python train.py --tokenizer="word" --encoder_head_dim=64 --decoder_activation="gelu" --decoder_bias="qkv" --decoder_qk_norm=false --learning_rate=0.0007
Rows from block 2 of the text decoder, named by matrix and row number. Each number is 500 + 25 x the weight over its row's rms, rounded and kept within 0 to 999. All counts start at 0. Numbers have three digits each. After the name is the row's rms in percent of the matrix's.
# q: attention query (decoder.blocks.2.attn.q.weight, 320x320), inputs 214-319
q.278 098:543515516519520507522467544484487489515528518485509484500511464509511541487550482486536560517446538478517473523445515524452535513506489465499514484516497480496486450498530474537503498496501528439506490516489501494496487512497495526524541446509503530496503475460504530490490518461462447530516551488542493472514514519470
q.279 100:528445525502514515532475529487495500507479529501522478495522471500499468494481486504512512442469452491491493466496511474477553486498455513510493483488532484480507523469503529505507508532507508443527451489558508533535534499492523529492534528505476461511514497488492472492526531510490525502481483483499489510502503525521
q.280 093:489517505515488520478523469505541493473482451489463486501458492538492506487532455471495526517553509469531534487553472497531462514486499518515453515471484499500453473495476515480496517516474482502479463495471467481512506520534491535501476500527533494515515510483488493467492469469556531436463509488483540489495466494506
q.281 108:478544515455513484504506523479532476484527476474486483514473467480484527489470482501493480552506488495527530493534495520529479546493518525534440491541482537553496505500495522500467447469515454536502523486457485513484514491496468500470446516530545505528475517500510457483462496512495535511503462516500518496525492514527
q.282 098:499461471531526500503457521502462540515514544499482513499498499506516546485495534527464532486504498468457513511481510515512521486512532490490565504475522473472475482551527468485499504523532545444536520520496483509506522475509477504510509520509504541498514499466483501529544504499453499543517553490501498514506501533486
q.283 123:490532485463522506513554527498531507505492471466452514491497498500495498477493516481470506546514495483477484473489508510523462519500555505532437509534517539539516485487503537487464469498522491559474535520476472481498470510495465497495489509520504517493474500524527457515469515474482549487531493508465502497500495475512
q.284 091:477490516514471507496472473455462533491509482509491477503522508486484491506516516516524481495499501506516522534475515504502537476473456520457494510450494525501503467562499439490483529537510513482525505522515533481505523463519482468499493520495486518501498532479483519508463475499499484538471543517515492456518522516450
q.285 092:496443478559485516462480475448495506500474496481470472501496510494493489467503489498524500455532515478507486523486539513457473510502464476466560515455510495453463474533546458486519499487520545483511474465552499523495521491485522462528518477509514492498542509485539527528480498522473488555531523506506471522517490478514
q.286 112:486533469467492508545519523488551459467522472499491486507522474493476507480476497456501481535532516527482503522498519530527489502488526501514453534552471538502485485487482540482467441491523476524458503523490512485481507509513476477500471486501517500513477513508515505521516535507500543462507490506490495507499504480488
q.287 098:483538462471496508501557502481549498539496504446470488529469499518491496463474501462505472512529536460474502481512471533505484523488552479504466478554508498493529494491516513542488447501513468554482524478485507449511536510491499469513477493503528532521484502523490484525477509506507546489542508525469506520492473480522
q.288 087:536494526485466483469482534459511480470530516513537497484543467521531498517533468526511537476477479546508504488500506484530549459505463467465505503494488513464497511536505533525539536525484496527491492521483532531514527470532511519486492458508514538516553483530508549527510471462472504493474491509496488471539520470500
q.289 095:546463470518489545483488473460522525525521486473536516515528526502522497461527535535469530516531500503475519520464463480473490509485533547502529480446510504488479532566473485513486523515513501486517550503487508496533508501492464492503497531443470532490475504536529489486514444530470510499472481518519491534507494479509
q.290 112:538442532524514512508483511522454533498476507491512500519478493494524484484542468506484495486474527524521516514489496475426535460500464481498549463457494473509523468491523493526509562505485500447505513517540531497517471498477524483538536522503494525522512515498489514518498504477490450537522514483499484469527526491462
q.291 108:538462533505471489460497508488438541478483519496548524524527534477505509499520496492511522501496513508554487486495502468451539464522500477467516462488491516522536493501506491546529489471471524500477504481496484507494497522513504493478500511509478491538507535515495535484503487507486481518514476478530512488495518528455
q.292 109:488551527473520515491518489527510446457481472515521499489466472501522474504448515508508443530496474483502527499538495502521491501494545517543447519539491485557515516499480514513472486488470434525494519485478480525484500514526455504471504494514499448482478510483492454518515491496550536491476484500474482535505497475540
q.293 103:496462472530462523501527456487514500524503502518474479541531571483490488524514491491469492470492508495465476526524510486434497513504465508450506455469503495529450524529539488480471479490486545518539551502515506456516514459504477484511482502488477479535515504532528498530497455531515486500521500484501501461507480537484
q.294 100:516481518533465513484494457500501501539461515509513472499493505503527521495518477553492502477462504503516496474483482454493529524519450459491500462490523490476495486532504473519507548485490503477528474524548489495530514495508537487487532493498479524509503484509506472491513479495473461518504497458522495497548478483488
q.295 109:481553511491536478546541507519495452449485450496507495496485486532482491482463513494527469517525482507497496492543468547548495529513563548478433526498498523513464511465488507483498439514527444507507512521458481516483528467532486520468481520537526468490500491488516464492486519480506551470483455499473491535488508515532
q.296 101:525437491507520481492501493490484512538516546548529522529474505477492492475512513493518524496474463544482472516506520511477515512515481482504521508474531506505513512502486450471525537498520538474501520493490489496508477499524497519482528469465477483516501520488474526524550463472503456491490532466489492468537512502465
q.297 125:502518510479516476511536500513499467466533476469463491456484469496476490504464507483502459485525523491504519486534516539520460522478522515518458507516504527500490508458497538488464454488479480559496508493480477473465492501516487469471460479532523482499504488474528468497473492514529545472501473510460528502481491478503
q.298 100:478439495514481497467484472488474536516512523512516461535485533517515498481543487543500505498462474541505473526477473479511483469505504496488543478504514507471471463523524453507520559524526500510527508478507480535524481519512504474491536476474467474501494532509485476486477472479466468528481502508539465448540536514516
q.299 096:473513467501519514543536525483507498485542517470501518480504509513467488474508469486495501492517492459469515489527489498539469551503509560497509502496466498478500497466510515479473461501475500491533485468471480462470509471514489528485501513502519515491518464485500504488520525494515523497515529461472531490448500479485
q.300 094:516499515503487526478495455521476514526456545482528517482490511488471518475470521532487512489450506491496528491466501440482534502509491503528530481522475487522512521521524486517498524466490509506509473539495495539518463481526506511530501518455507481512489471498500484510492511509450513541554498513527509453528501523533
q.301 121:532448479541523491488461483515478529489508496488536471539493496481525498519525487521486512455481466516478504485461504492463540474489449492489544438478499486488512489519530471511497571486495530458523493502530528514530482516501536495541549527448483518506516518492514516532513518519504471542485514511525489502538505506480
q.302 083:491525464525542494518528501505504504517524474481466526519460515480490539467528528484468497502520517493500541480470492507559499478494550554549514494521508539525512513502474530523474521523479522488487511514501460449509471476473476481535518484494517476493515524482456453520470476538512523505496526499488478470473506454504
q.303 120:512474486544502531492462526488453480480503487512541518492489482499506462476515510522524505463476505533544502506509477472472551474464457487477546464482519469494499501491491494513518520507491497467509475513533534538535521483519504518492517476491510499523520474501484483504543520502484489511488493484541467502511518521460
q.304 103:489539540490497475509495497532536491476511478482479495508481508509467528539472475495514473493489500510523504496545507521496471527495507531536489502524490533488520502478483498533528464466459495544483544478490458473493493551483493531478482482533520471492451488510480495468478507495526522482479463503477553515528498500526